Rows from block 5 of the audio encoder of a small audio-text matching model, named by matrix and row number. Each number is 128 + 24 x the weight over its row's rms, rounded and kept within 0 to 255. All counts start at 0. After the name is the row's rms in percent of the matrix's.
After each channel's rows are labels from the 100 clips, of 14976, where the channel reaches its highest value: "strongest on" is what is common among them. Only what is clearly more common there than usual is listed. The data: single notes of 20 synthesised instruments.
# conv: pointwise conv (encoder.blocks.5.conv.weight, 320x320x1), inputs 160-319

conv.48 107 [160 149 114 145 113 119 110 101 145 157 108 118 109 156 172 121  80 139 151 108  82 139 124 150 126  83 165 153 135 164 174 118 148 121 108 125 176 131  82 145 126 126 129 136 136 161 104 146 174 138 113 125 113 105  83  98 102 155 149 133 138 130 113 179 136 115 150 113 151 112 159 111 158  93  93 130  99 139 148 164 115 128 130 100  85 118 136 124 104 143 113  96 139 163 115 128 101 132 136 139 139 164 160 135 109 125 146 114 128 125  67 142 156 164 145  97 141 126 140 104 126 115 112 147 152 117 125  96 113  84 137  80 130 109 148 147 149 138 112 130 137 102 156 115 107 123 142  79 145  87 142 151 131 147 123  82 177 166  92 129]
strongest on: short note; G#; D#

conv.190 101 [155 131  94  88 107 144 129 116 120  82 104 156 137 138 162 144 125 120 165 133 110 131 142 164 156 126 137 141 159 122 143  96 124 132 145 101 141 133 137  77 123 107 108 106  99 102 164 133 142  78 174 157 115 111 161 148 115 125 167 114 104 148 106 154 117 106 100  96  80 123 158 108 120 104 151 135 164 118 161 174 147 115 118  96 114 144  94 145 139 129 118 126 126 151 102 147 114 159  89 149 137 152 142 176  83 114 173  93 100  94 124 116 141 111 127 153 147 111 117 138 125 163 148 107 125  97 137 136 144  92 140 123 133 141 100 107 132 161 125  52 103 123 159 114 116 124 142 149 124 133 137 149 122 155 135 119 147 139 127 136]
strongest on: E; octave 3; note: E3; short note

conv.227 098 [115 135 133 141 118 132 147  72 128 149 132 116 181 106 126 116 135 143 127 114  84  91 119 117 148 118 113 114 144 148 136 123 114 161  94  69 154 118 121 143 133 139 143 116 148 126 120 130 155  92  91  97 200 101 139 158 118  79 126 124 112 140 132 125 144 130 135 128 161  97 121 124 128 141 147 124 143 125 106 142 193 126 136 121 113 104 102  97 113 141 102 155 128 154 111  91 116 113 115 139 113 138 125 129 130 141  99 133 143 150 145 162 100 143 117 171 132 105 150  84 131 131 153 125 134 148 122 120  93 121 125  63 162 120 112 158 156 119 119 153  91  97  96 137 121 134 117  99  96 104 134 122  80 100  86 117 141  98 160 133]
strongest on: F#; short note; note: F#3; note: F#2

conv.153 093 [105 154 121 131 105 121 137 117 137  89  96  93  99 118 123 113 143 112 127 131 114 132 137 101  71 105 102 137  96 102 158 130 115 147 101 123 129 139 163 124 119 122 100  81 180 155 156 150 106 127 123 143 109  98  92 112 102 109 140 181 178 114 105 155 109 116 126  98 113  95 137 168 167 129 136 117 149  91 148 125 111 128 133 122 133  94 166 114 103 118 155 145 109 151  99 153 132  95 130 159 110 143 132  87 115 120 132 129 116  87 149 103 124 154 134 170 133 144 146 147  70 104 125  80 151 115 157 115 174 131 101  95 117 161 172 121 154 124 130 132  92 101 166 160 144 104 111 113  82 114 151  87 108  95  82 124  98 100 122 117]
strongest on: D#; pitch class: E; note: D#3; note: E3

conv.219 110 [133 140 111 150 113 126 139 137 145 143 145 152 172 194 133 108  99 157 142 138 125 115 135 178 121 151 101 103  78 127 138 120 153 107 144  98 130 125 135 134 141 143 166 122 148 120 120 140 118 141 157 137 105 149  98 132 145 150 128 103 148 135 123 131 141 131 148  64 164 131 153  77 129 127 119 181 135  82 167  90 130 123 117  71 143 156 133 132 181  92 100 116 137  90 137 112 130 150 151 115 135 125 130 176 127 158 113 146 125  75 162 163 136 132 123 136 163 138 106 116 135 149  99 143  92 136 132 120 112 135 146 120 153 120 116 107 112 101 175 118 124 162 149 124  79 145 112 105  88 100 121 117 131 126 127 127 123 107 150 106]
strongest on: G; short note; octave 5; note: G5

conv.8 094 [150  86 124 135 141 148 130 118 132 133 102 132 145 114 132 118 111 115 163 139 142  95 101 128 146 138 147 115 117 145 103 180 160 106 171 112 114 135 111  56 134 161 134  73 104 104 119 100 103 110 147 123 130  89 128 156 150 141 121 141 107 142 126 121 125 131 147 113  85 109 103 109 106 153 168 125 141 156 114 147 102 102 124 129 128 142 132 126 128 179 101 119 143 137 123  81 102 178 108 157 112  88 117 126 127 113 137 175 112 143 101 146 115 122  98 131 127 104 124 119 131 112 112 109 144 155 121 165 137 116 139 159 130  94 135 118 120 142 143 156 123 144 138 154 137 138  98 132 181 145 123 161 107 125 112 155  97 140 129 105]
strongest on: D#; octave 6; note: D#6; note: E5

conv.30 103 [142 149 147 110 178 127 122 142 138 118 175  64 149 131 178 132 116 162 132 150 157 139 166 126 150 100 124 106  84 167 135 126 125 138 148 146  83  79 114 136 151 128 128 123 125 130 139 141 165 141  86 125 126 111 147 154 113 109 150 154 117 152 143 131 145 164 133 162 107 105 119 144  98 121 129 112 141 153 104 156 129 142 140 173 166  69 119 128 147 117 123 126 123 120 138 164 121 119 125 142 154 160  59 136 159 130 116 159  91 124 119 116 135 157 102 135 142 142 136 114 135  98 141 117  99 139 122 124 116 122 114 135 138 111 101 125  89 139 166  87 153 119 148 134 118 121 127 108 107  93 161 135 155  93 133 127 134 190  98 155]
strongest on: C; octave 3; note: C3; octave 2

conv.172 108 [122 115 108  98  96 127 114 102 115 102 117  91 146 167  77 105 119 153 126 112 103 113 129 100 140  82  79  99  87 132 143 108 114 122 114  99 141  99 147 134 112 122 128 139 133 112 147  95 138 126 135 151 134 102  95 179 197 132 110 121 154 125 115 123 154 133 111 138 139 178 101 128 120 144 107 115 107 116 151 102 147 131 164  84 145  88 112 107 103 117 167  74 136 147  94  90 105 139 135 139 135 150 155 134 149  95 149 182 103 186 137 107  88 129 111 125 113 157 139 112 128 126 124 151 119 144 128 139 159 153 116 118 124 103  90 171 175 134 166 121 103 166 105  86 137 138 102 143 129 127  95 103 107 150 100 107 142 137 103 122]
strongest on: C; octave 4; note: C4; short note

conv.62 101 [161 119 158 148 109 128 179  95 110 151 171 108 169  81 155 106 174 112  97 142  92 120 160 118 174 126 108 166 137 157 124 108 148 118  85 150 126 113 137 102 167 130 108 141 118 141 106 132 109  98  86 152 151 128 147 155 105  86 127 119 127 132 133 131  88 134 150 162 158  93 138 116 127 124 127  88 119 156 144 113 117 124 167 140  80 133 144 140  94 127 137 139 117 161 109 116 138 105 111 117 135  92 126 170 132  88 115 139 146 149 122  60  97 101 161 155 107  96 163 131 136 138  89  90 121 159 141 152 155 135 128 149 135 116 138 142 145  92 120 105 102 112 157 105 112 122 138 152 100 123 128 137 133 111  69 147 121 164 144 141]
strongest on: short note; F#; note: F#3; note: C2

conv.163 090 [111  71 107 137 155 140 136 137 149 204 130 154 126 132 125 127 141 151 135 113  99 119  93 132 110 147  97 140 100  94 122 123 152 173 119 119 168 152 143 102 130 131 156 132 130 137 135 120 102 139 162 136 110  94 145 148 164  95 103 112 115 113 179 170 107 147 153 129 153 118 124 107 113 128 129 134 132 119 158 123 137 134  72 140 169 109 150 123 119 114  83  88 150 159 134 152 143 131 162 127 134  87 150 149 162 108  77 122  88 126 137 125 120 166 124 127 112 169 127 150  74 128 135 104 108 110 105 126 116 123 127  78 156 149 157 117 123 122 169 145 145 110 118 136 150  96 114 108 118 139 115 137 132  88 163 139  91 110 138 151]
strongest on: D#; short note; octave 4; note: D#4

conv.262 102 [120 126 122  85 132  96 128 117 158 104 137 156 124 138 115 140 143 116  83  85 107 149 182  99 184 133  95  92 135  94  81 157 140 110 161 168 154 126 100 133 126  96 113 141 125 164 142 134 107 173 146 141  78 124 166 123 120 127 113 169 122 132 118 126 111 140  98 112 147 123 156 151  88 115 147 151 128  97 137 138 145 133 130 155 161 113 166 109 133 138 162 117 115 166 146 103 134 127 109 158  92 128 121 151 117 154 132 167 113 124 178 135 164  91 191 117 110 108 138 182 105 127 111 115 144 175 109 142 139 136 129 127 136 143 172  99 139 132 180 128 147 133  94 129 110 122 137 187  94 168 150 119 112 139 126 128  96  94 178 130]
strongest on: short note; E; note: E4

conv.117 097 [131 122 117  95 120 125 121 168 154  99 147 157 108 108  99 142 145 125 138 150 118 125  95  91 135 126 157 122 116 162 143 132 119 141  92  61 132 133 120 154 148 139 142 135 152 126 174 106 113 137 126 109  98 127 135 137 133  83 150  90 128 101 170 196 112 129 145 145 133 111 141 160 152 103 121 121 151 181 156 100 103 141 144 129 124 144 150 121 141 114 117 110 139 129 151 129 136 112 108 107 132 135  90 137 153 114 115 156 164 192 129  76 108 142 168 126 134 118 130 131 129 154 122 130 115  91 132 160 133 178  95 121 103 138 124 105 143 102 145 100 146 129 144 123 146 119 134  97 143 111 121 126  42 107 152 133 139 111 135 122]
strongest on: G; short note; octave 3; note: G3

conv.197 106 [142 117 109 138 149 149 131  90 153 133 172 173 178 128 133 133 155 161 111  98 120  98 127 105 105  89 128 174 133 147 104 138 102 109 149 131 108 120 143 161 151 127  88 132 148 159 157 148 166 105 101  93  82  98 145 111 142 158  72 122 152 153 149 114 122 115  82 124 120 127 131 116 181 127 115 152 112 125 119 116 132  96 104 101 135 141 123 130 124 145 133 178 115 157 159  94 179 131 110 159 137 137 157 178 164 122  82 105 108 121 120 148  99 121 113 126  94 101 167  92 112 156 118 145 146 181 141 100 139 146 137 121 124 117 128 134 150 141 113 130  91 135 103  97 113 112 118 133 141 122 143 119 134  77 148 122 124 111 113 112]
strongest on: F#; pitch class: A#; note: F#5; note: A#4

conv.294 095 [168 145 119 120 124 147 129  48 124 168 139 127 128 153 143 120 121 133 131 138 192 132 151 150 150 140 155 133 112  86 173 123 153 156  87 137 120 167 126 122 155 115 123 140 110 113 139 132 154 141 107 107 121 110 114 188 133 136 136 134 133 148 142 102 123 120 136 100 142 115 159 115 168 113 127 106 106 110 102 140 142 142 112 133 127 106 100 139 122  93 110 109 129 110 163 134 135 112 137 128 130 129 128 163 150 122 125 106 139 126 150 139 125  78 162 131  99 111 126  94 190 134 101 142 198 125  92  82 150  87 120 126  96 137 183 103  76 153 192  93 120 118 123 143 116 132 133 110 154 130 147 138 113 149 166 103 143  73 112 103]
strongest on: short note; octave 2; A; note: A2

conv.5 094 [109 142  92 139 116 112  90 129 133 121 131  87  79  84 141 105 117 107 139 146 145 152  91 142 139 126 140  90 150 108  98 157  91  92 150 159 110 138 103 147 150 125 147 103 144  83 116 117 149 168 139 109 133 125 142 112  88 151 169 128 147 106 152 132 147 116 150  74 130 139 165 172 143 129 103  95 112 118 105 117 128 128 123 117  97 122 126 136 128 103 118 170  88 131  88 128 141 110 124 106  98  76 137 112 135 112  79 107 154 125 108 116  93 100 128 129 135 122 105 119 136 100 132 133 134 143 102  97 100 140 133 168 141 102 135 142  90 135 129  94 132 110 134 137  95 137 129 123 146 114  92 117 114 136 148 130 136 174 148 113]
strongest on: F#

conv.13 100 [147 128 146 133 122 103 141  92 188 125  99 146 155 147  82 134 114 140 124 108 164 143  90 114  98 110  92 119 166 132  93 119 149 151 119 145 132 162 131 143 112 129  80 141 128 170 113 134 149 151 131 144 152 141 122 113  87  54 154  91 133 118 110  95 104  79  92  94 139 104 167 122 121 115 119 149 132 144  87 116 113 123 167 101 167 148 119 129 147 118 136 114 117 116 106 147 117 115 134 191 135 103 142 171 146 105 139 140 109 102 112 151 114 104 103  98 147 116 132 127 158 113 111 110 144 159 124 131 177 167 145 149 110 111 136 125 125 132 128 140 107 155 130 120 120 106 132 131 125 123 126 180 114 182 159 160 120 162 129 124]
strongest on: short note; B; note: B3; white noise

conv.35 092 [123 128 103 161  89 130 148 138 123  88 182 159 121 154 164 113 115 159 120 140 111 126 140 142 176 116 134 152 135 113 159 120 104 111 139 117  84 138 121 126 125 133 122 133 121 123 120 113 121 121 139 180 184 103 133 146 153  86 121 132 104 126  84 122 127 102 103 131 141 162 132 138 170 136 102 109 157 113 140 120 141  94 114 114  94 121 127 146 130 117 145 164 101 135 131 153 133  89 190 118 132 145 105  87 104 120 106 157 132 130 142 155  95 123 106  95 141 111 131 118 146 174 120 138 134 153 127  93 116 151 131 116 109 124 114 129  61  99 101 124 119 168 162 147 111 113 147 124 173 161 129 106 107 186 112 149 141 120  83  95]
strongest on: F#; octave 5; note: F#5; note: F#6

conv.136 106 [161 114 133 136  92 120 119 102  85 127 147 168 115 128 143 108  99 148 192 136 121 117 112 150 130  95 125 142 126 114 195 114 142 122 185  96 169 145 149  89 111 106 149 113 129 146 132 143 149 110 126 138 105 153 174 105 143 132 177 134 176 143 150 139  86 143 117 142  88  95 129 123 129 124 109 125 122 126 106 162 135 130  57 120 132 132 105  74 127 130  90 120 156 167 117 145 123 133 135 137 140 130 154  96  87  93 159 104 141 126  92 135 119  94 104 142 113 104 117 137  90 120 113 107 136 129 134 107  90  92 109  83 167 103 164 117 153 148 132 130 130 133  97 111 142 119 103 106 132 113 155 139 103 131 124 107  95 161 114  96]
strongest on: G#; short note; note: G#4; note: G#3

conv.17 096 [133 146 120 118 108 109 107  95 147  63 109 158 117 144 141 139 165 135 105 108 166  97 100 115  89 154 137 186 128 182 127 122 153 168 135 127 126  93 125 108 161  96  99 146  90 154 122 141 135 166 142 138 155 104 120 149 125 121 145 139  94 129 115 123 109 115 115 108 123 153  98 134 136 150 153  99  95 120 150 113 174  71 110 110 143 127 120 121 128 150 138 141  99 112 130 113 106  96 124 125 112 109 117 114 142  93 139 113 124 160 118 108 107 102 117 128 123 159 159 154 124 116 117 142 128 134 114  95 136 140 156 137 135 115  60 105  93 163 169 142 173 168 184 147 140 146 160 106 108 127  91 138  99 102 128  98 157  99 140 122]
strongest on: E; short note; octave 6; note: E6

conv.272 101 [124 126 137 137 133 147 163 115 126 131 142  90 118 128 123 104 158 116  81 111 110 110  83 166 130 137 124 129 112 153 144 115 106 108 112 166 104 101 112 125  89 157 133 186 122 132 109 121 162 132 133 172 212 141 157 155 137 105 102 140 127 131 136 135 130  76 143 116 133 146  95 140 115 129 151 112 109 143 134 145 162 101 156 105 142 119 106 163 101 100 120  70 111 116  89 126 163 152 147 163 121  94 180  66 103 151 164 149 152 122 120 139 100 138 126 195 100 126 139 115 145 128 162 107 115 123 131 119 137  94 146 114 160  59 123 142 120 121 121 104 119 144 137 134 106 118 120 180 180 138 133 132 130 122  79 103  98 120 156 112]
strongest on: F#; short note; note: F#3; note: F#2

conv.147 097 [107 110  38 129  89 109  88  78 120 193  81 122 126 124 116 121 112 159 103 107 124 170 110 163 174 156 129 149 129 130 108 147  98 124 147 100 116 137  68 163 118  88 151 135 116 128  86  53  83 144 126 137  92 116 133 127 134 132 147 119 109 126 115  92 133 107 130  98 126 133 142 103 131 195 164 120 103 166 166 119 150 120 130 118 100 116  98 114 111 130 139 133 134 129 136 110  69 146 135 130 112 102 125 117 146 117 124 125 111 188 138 115 121  96 118 180 129 148 109 116 121 134 134 105 184 142 139  97  79 137 111 102 124 113 149 119 136 117 146 130 186 105  83 109 135 121 139 139 153 137  70 157 117 129 167  73 137 113 111  79]
strongest on: G#; short note; octave 3; note: G#3

conv.108 103 [128 108 122 115 120 116 143 176 120 149 104 136 134 127 128 141 127 111 131 132 126 106 129 130 150 140 104 148 157 143 145 131 122 133 178 119 136 104 127 177 163 116 123 136  66 149 150 121 119 152 158 120 142 108 143 132 109 130 107 101 119 130 146 137 143 127 119 188 155 109 153 119 133 124 148 115 125  86 141 134 136  92 135 156 180 109  83  83 130 121 168 140  82  95 127 105 134 144 124 124 128 178 151 134 139 123 129 154  86 186 168 158 150 115 137 128 131 125  96 154 120 109 119 107 117  90  96  93 164 123 136  92 151 149 111 134 148 189 147  92 136  94 116 109 125 146  74 149 149 134 155 140 122 137 182 106 158 124 135  98]
strongest on: E; octave 3; note: E3; octave 2

conv.162 099 [121  86 107 110 163 162 171  93 147 118 137 147 121 133 144 111 128 110 172 187  94 161 101 138 162 145  86 204 105 140 157 121 176 128 147 127 122 132 182 163 103 153 146  94 123 120 125 131 109  97 122 126 125 121 131 127 106 119  86 127 133 102 100 106 147 149 107 130  82 146 143 159 120 107 107 119 143 156 143 109 106 143 153 106  74 118 132 113  81 151 157 142 129 151 109  89 118 150 125 121  85 120 126 105  93 115 111 118 131 134 102  98 112 118 128  49 158 141 118 132 123 139 142 103  77 163  93 117 150 123 119 135 145 132 135 119 125  85  57 133 166  97 134 125 127 159 126 188 122 156 134 142 167 151 142 130 157 107 155 147]
strongest on: short note; A#; note: A#3; F#

conv.273 099 [131  93 135 135 154 136 117 128 112 116 155 111 155 145 144 107 160 137 130 136 141 105 123  89 123 124 150 105 132 184 157 151 130 120 155 110  73 127 123 126 149 141 124 188 114 110 133 125 144  95 136 136  99 127 150  85  88 117 162 144 130 114 101 173  91 123 107  76 117  89 111 119  92 141 123 166 145 122 144  91 124 103 161 146 118  93 116 127  69  81 139  99 131 106 132 108 167 119 165 147 116  90 136 111 143 103 125 119 109 160 124 162 152 155 109 110 128  99 106  75 109 112 146 110  97 162 142 147 140 108 159 129 126 122 132 140 133 132 111 126 176  99 138 135  98  89 132 153 106 137  98  93 150 110 115  92 133  98 141 125]
strongest on: C; short note; octave 4; note: C4

conv.289 102 [142 115 124 168 106 145 159 124 146 118 141 135 117 145 156 110 161 136 138 128 126 148 137 113 141  92 141 113  88 132  92 138 131 125 142 117 178 120  96  91  96 100 156 118 123  75 117 122 100 124 152 148 122 133 134 125 128 162 112 198 108 133 130 112 129 106 148 137 162 146 122 136 144 133 170 104 148 109 128 144 133 141  97 105 119 115  64 142 149 129 101 127 116 168 152 132 129 141 173 109 115 132  19 170 114  98 147 143 147 118 102 121 100 135 149 118 150 154 142  90  97 108 126 117 176 149 131 156 132 127 101 134 148  92 120 133 110  84 153 178 112  91  95 136 121 134 147 108  81 140 146 105 114 162 119 129 127 112 148 136]
strongest on: G; short note; octave 5; note: G5

conv.214 096 [113 127  99 131 116 180 103 136 158 136 152 143 124 150 146 126 134 120 128 108 117 201 164 110 141 164 106 154 132 123 103  97 111 154 145  88 122 116 152  99 151 133 129 126 142 100  99 148 135 122 121 121 162 123 137 100 121 156 106 139 100 146 110 149 114 105 154 130 123 139 174 137 176 132 118 131 193 138 140 131 192 125 107  81 145 137 126 127 134 140 205 123 139  69 114 108 147  98  89 147 117  75 146 169 131 143 115 150 128 136 124  92 107 142 116 113 100 132 143 113 114 147 129 110 109 129  88 164  95 134 138 126 128 120 100 133 108  89 148 107  94 176 176 113 102 116 136 168 116 136 151 147  86 120 141 113 127 111 171 112]
strongest on: G; octave 4; short note; note: G4

conv.93 107 [151 150 110 137 136 139  97 129 145 113 124 149 136  92 173  83 162 146 109 112 144 144 113  87 119 142 144 113 145 124 145 130 175 112 135  81 172 152 144 110 124 141 137 104 150 106  94 121 103 124 124 136 117 124 164 109 124 115  85 151 113  83 140 109 132 156 130  83 154 131 149 133 100 101 164 158 107 166 139  95 116 133 113 131 151  91 154 135 161 132 140  98 116 133 134 129  99 135 114 116 108 112 145 115 112 140 103 113 117 114 112 103 128 133 117 112  77 123 191  94 103 127 126 144 128 136 149 156 154 120 118 124 169 126 157 164 150 156 133 173 118 135 141 164 134  99 112 110 148 127 109 108 104 116 136  54 115  88  73 117]
strongest on: E; octave 6; note: E6; note: E5

conv.196 095 [109 149 117 118 125 120 133 146 102 137 130 133 148 154 166 117 102 133  98 133 166  98 101 112 112 141 123 140 151 159  97 130 123 118 128 145 139 130 108 143 128 112 110 121 149 151 123 139 106 143 160 101 107 193 154 132 125 121 144 163  96 124 169 162 141 109 124 157 146 131 129 100 144 146 126 118 121 131 122 160 119 108 115 176 118 100 106 105 121 134 134 147 126 132 165 111  82 123 152 128 111 149 149 164 101  94 137 137 139 111 144 151 153  86 153 142 140 159 116 152 110 118 156 146 129 145 123 152 105 105 139 163 120 122 109 120  94 113  96 150 139 146 149 117  84 130 123 107 117 105 115 126 103 115 138  90 104 118 141 121]
strongest on: E; octave 4; note: E4; short note

conv.96 099 [143 120  99  94 135 153 125 116 123 113 118 136  98 146 122 140 130 135 164 110 152 104 117 132 122 129 169 118 134 130 145 117 105 124 145 157 113 129 140 165 116 121 123 163  95 162 119 162 114 120 131 159 119 138 158 139 197 149 111 158 142 102 127 134 138 127 120 124  87 103 152 126 121 118 115 156 123 135 146  97 188 135 100 146  92 125 146 108 142 127 119 108 141 104 124  98  84 109 117 149 152 131 131 151 128 161 127 129 126 168 106 131 125 108 132 136 133 135 119  71 158 111 124 195 124  97 114 150 153  90 115 113  98 125 116 168 158  95 128 121 140 123 181 171  96 103 130 152 147 165 105 152 121 154  89 112 140 105 106 123]
strongest on: C; octave 4; note: C4; short note

conv.116 105 [119 146 125 122 115 123  97 179 122 136 133  96 103 156 122 116 149 146 144 147 131 164 137 101 118 133 112 156 138 109 126 160 132 149 142 136 101 133 124 172 114 163 105 158 167 118 127 125 113 137 113 158 112 109 163 111  93  98 139 148 179 126 134  77 128 109 131  78 115  66 132 168 125 135 118 119 134 138 122 152 156 141 140 107 160  84 124 128 154 155 104  87 132 158 170 119 128 143 112 120 131 106 125 121 151  93 144 138 137 156 128 156 116 149 105 121 155 148 127 134 145 182 122 178 136 170  67 132 114 177 169 105 121 124 105 143 114 123 121 131 156 105 148 155 143 145 156  67 114 155 137 110 147 129 114 105 113 127  91 157]
strongest on: G#; octave 4; note: G#4; short note

conv.23 097 [141  98 148 140 146  94 113 127 124 110 142 180 183 114 109 114 152 124 136 120 118 191  92 137 140 195 129  98 158 130 156 147 112 137 144  95 153 103  99 109 113 123 137 106 102 154 124 132  98 191 132 155 147 124 124 149 140 144 149 123 103 162 110  96 149 114 109 163  96 132 141 158 123 171 133 147 108 118 133 103 108 134 165 111 122 165 128  94 142 132 133 135  99 116  96 129 148 123 129 125 121 148 129 148 161 126 132 105 130 162 129  97 115  99 124 147 121 114  86 126 111 115  99  92 154 142 127 126  96 187 136 168 131 106 100 101 122 116 121  90 174  80 130 151 144  92 152 136 112 105 126 148 134  86 206  95 116 135 129 111]
strongest on: G#; octave 3; note: G#3; note: G#2

conv.157 091 [114 127 110 159 160 129 156 103 103 117 163 133  99 117 114 142 131 108 150 115 108 150  84  85 138  94 103 142 109 130 103  83 115 116 167 119  89 119 117 136 104 131 117 124 186 120 110 131  94 153 108 106 116 144 157 150 135  89  94 155 153 116 165 134 111 133 138 107 138  85  77 144 126  97 139 116 128 163  97 134  99 103 104 111 100 133 120 119 123 107  84 117 116 197 119  77 105 146 131 128 140 139  96 141 107  92  89 138 134 134 131 127 149  92 139 131 132 126 152 126 111 101 110 123  92 116  75 123 169 140 117 136 148 102  86 153 137  95 121 140 150 111  74  70 132 172 143 143 126  93 116 147 140 132  87 109 128 118 115 137]
strongest on: D#; short note; octave 3; note: D#3

conv.183 096 [159 137  81 166 126 132 162 142 128 129 136 146 120 155  97 117 172 157 139 128 114  63 127 199 150  76  92 132 168  97 145 171 131 130 120 144  90 126 159 147 178 118 141 119 131 160 142  94 154 136  82  88 105 166 127 110 126 154 161 128  91  97 101 128 121 135  98 138 150 131 105 136 146 174 114 112 138 112 144 151 132 147 123 103 163 127  87  88 114 115 109  91 103 112 142 115 117 140 110 133 132 177 119 128 122 132 142 145  83 156 107  89 113  89 108  79 123 144 115 130 154 138 117  98 106 113 118 118 107 205  87 141 134 120 145 122 131 131 152 113 134 185 148 107 117 173 111 125 150 144 137  95 144 105 160 127 140 136 133 185]
strongest on: G; octave 5; note: G5; short note

conv.26 102 [125 147 103 130 142 165 113  88 139 148 156 136 163  87 138 145 122 140  99 120 138  99 106 125 101 133 150 139 133 120 184 129 128 123  75 153 125 115 118 133 122  74 114 162 148 166  97 105 160 100 157 119 130 137 114 137  89 188 193 140 147 173 112 106 163 143 164 107 132  95 163 128 118  86 153 124 166 178 134 126 102 127 121 104  95 103 106 135 124 135 145 121 142 115 115 122  68 144  90 117 191 116  82 129 125 135 173 124 168 109 117 149 143 132 130 122 115 121 141  70 100 143 147 153 108 132 136 125 156 178 156 138 110 131 160 141 125 129 107 157 126  77 136 150 127 208 182 159 138  92 129 123 119 126 101 143 138 153 124 162]
strongest on: D#; short note; octave 3; note: D#3

conv.256 096 [120 123 150 143 151  74 135  76 134 161 110 109 143 153 124 129 110 116 125 149 124 103  97 129 176 168 132 121 117  91 107 164 162 126 117 123 138 127 133 125 153 151 110 101 151 125 129  87  82 148 142 133 148 108 125 103 146 116 124  82 131 144  90 109 137 187 137 112 141 119 172 154 143 158 123 182 159 141 116  98 162 136 141 125 125 136 116 136  66 157 113 141 132  83 128 123 142 100 111 100  86 112 116 120 134 109 107 116 124 147 168 128 134 140 145 134  94 105 119 129 137 158  96 150 109 132 129 113 139  90  87 113 141 137 134 127 177  89 167 142 177 124 113 123  74 124 123 157 112 129 139 140 108  95  89 124 134 132 140 127]
strongest on: E; short note; octave 3; note: E3

conv.173 089 [114 129  89 115 135 175 132  97 132 122 163 112 101 127 105 102 137 154 115  75 115 136 147 112 100 102 150  95 141 148 146 142 171  90 123 139 128 118 126 127  97 124 157 113 163 141 172 106  94 115 129 149 135 159 101 122  80 143 138 134 117 128 106 143 139 162  95 127  95 108  86 141 115 176 135 163 117  76 150 107 146 143 121 136 162 114 114 148 119 116 128  77 138  98 127 144 105 124 162 122 161 142 152  89 144 126 159 128 151 128 123 112 139  76 138 157 121 139 139 122 138 151 133 132 112 100 107 119 134 103 137 111 147 152 149 123 161 130 138 115  99 140 116 120 159 123 133 128 146 123 161 119 101 154  68 146 140 109 117  98]
strongest on: short note; D#; note: D#3; note: A2

conv.199 087 [123 132  80 125 126 129 112  96 163 110 127 133 124 134 133 148 159 124 118 123 104 141 126 119 118 130 129 102 154 121 179 124 134 133 133  91 130 121 116 116 128 124 128 100 163 154 132 125 147 152  85 123 154 109 104 112 133 139 155 127 158 135 137 120 105 130 126 135 147  99 147 198 103 128 142 144 127 162 121 164 118 150 149 172 100 147 114  98 149 148 158 126 127 137 104 121  98 136 107 120 154 177  85 112 102 105 139 108 114 151  81 148 133 135 104 166 122 152 142 154 141 120 138 107 110 127 109 109  99 132 132 153 140 107 188 128 145 128 152  88 138 135 146 132 128 145 127 127 158 131 126  94 101 132 138 120 135 120 121  99]
strongest on: D#; octave 3; note: D#3; note: D#2

conv.178 101 [115 153 137 123 101 123 151 158 137 146 112 126 108 140 107 169 118 148 156 117 113 133  96 141 115 138 138 113 109 126 165  75 121 124 137  90 152 124 136 130 123 130 184 157 104 117 123 130 168 146  97  97 100 135 116  83 103 154 150 149 112 159 134 104 155 140  96 112 138 171 132 143  77 143 125  98 116 146 141  89 111 119 112 133 152 109 120 147 105 147 128 126 129 147 141 117 101 136 138  98  86  86 116  97 187 108 139 129 112 124 143 125 121 104 113  96 146 107 118 163 103 130  89  88 120 130 174 106 138 128 140 126 106 144 101 138 101 174 109  87 123 160 167 117 130 115 129 153 113 125 171 155  98 118  82  91 139 118 145 121]
strongest on: G#; short note; note: G#3; note: G#2

conv.126 110 [128 142  83 126 132 159 128 132 130 166 118 141 151 192 113 136 125 129 151 114 121 144 129 174  95 174 132 111 160 126 153 143 151 171 141 118 134 114 125 136 132 114 102 113 110 138 135 109 119 160 112 165 101  90  98 128  99 124 173 147 133 145 155  89 151 144 146 155 139 120  99 121 154 148 144 149 148  99  84 136 155 182 189 108 118 126 118 116 106 129 137 103 111 125  98 125 142 145 156  95 152 169 109 139 130 128 124 116 170 221  69 107 115 145 112 125 129 155  68 109  91 118 124 122 110 108 132 119  75  90 133 119 130 119 136 125 103 133  99  67 108 120 116 145 126 100 145 117 112 159 144 126 130 126 244 141 108 138 128 167]
strongest on: G#; octave 3; note: G#3; note: G#2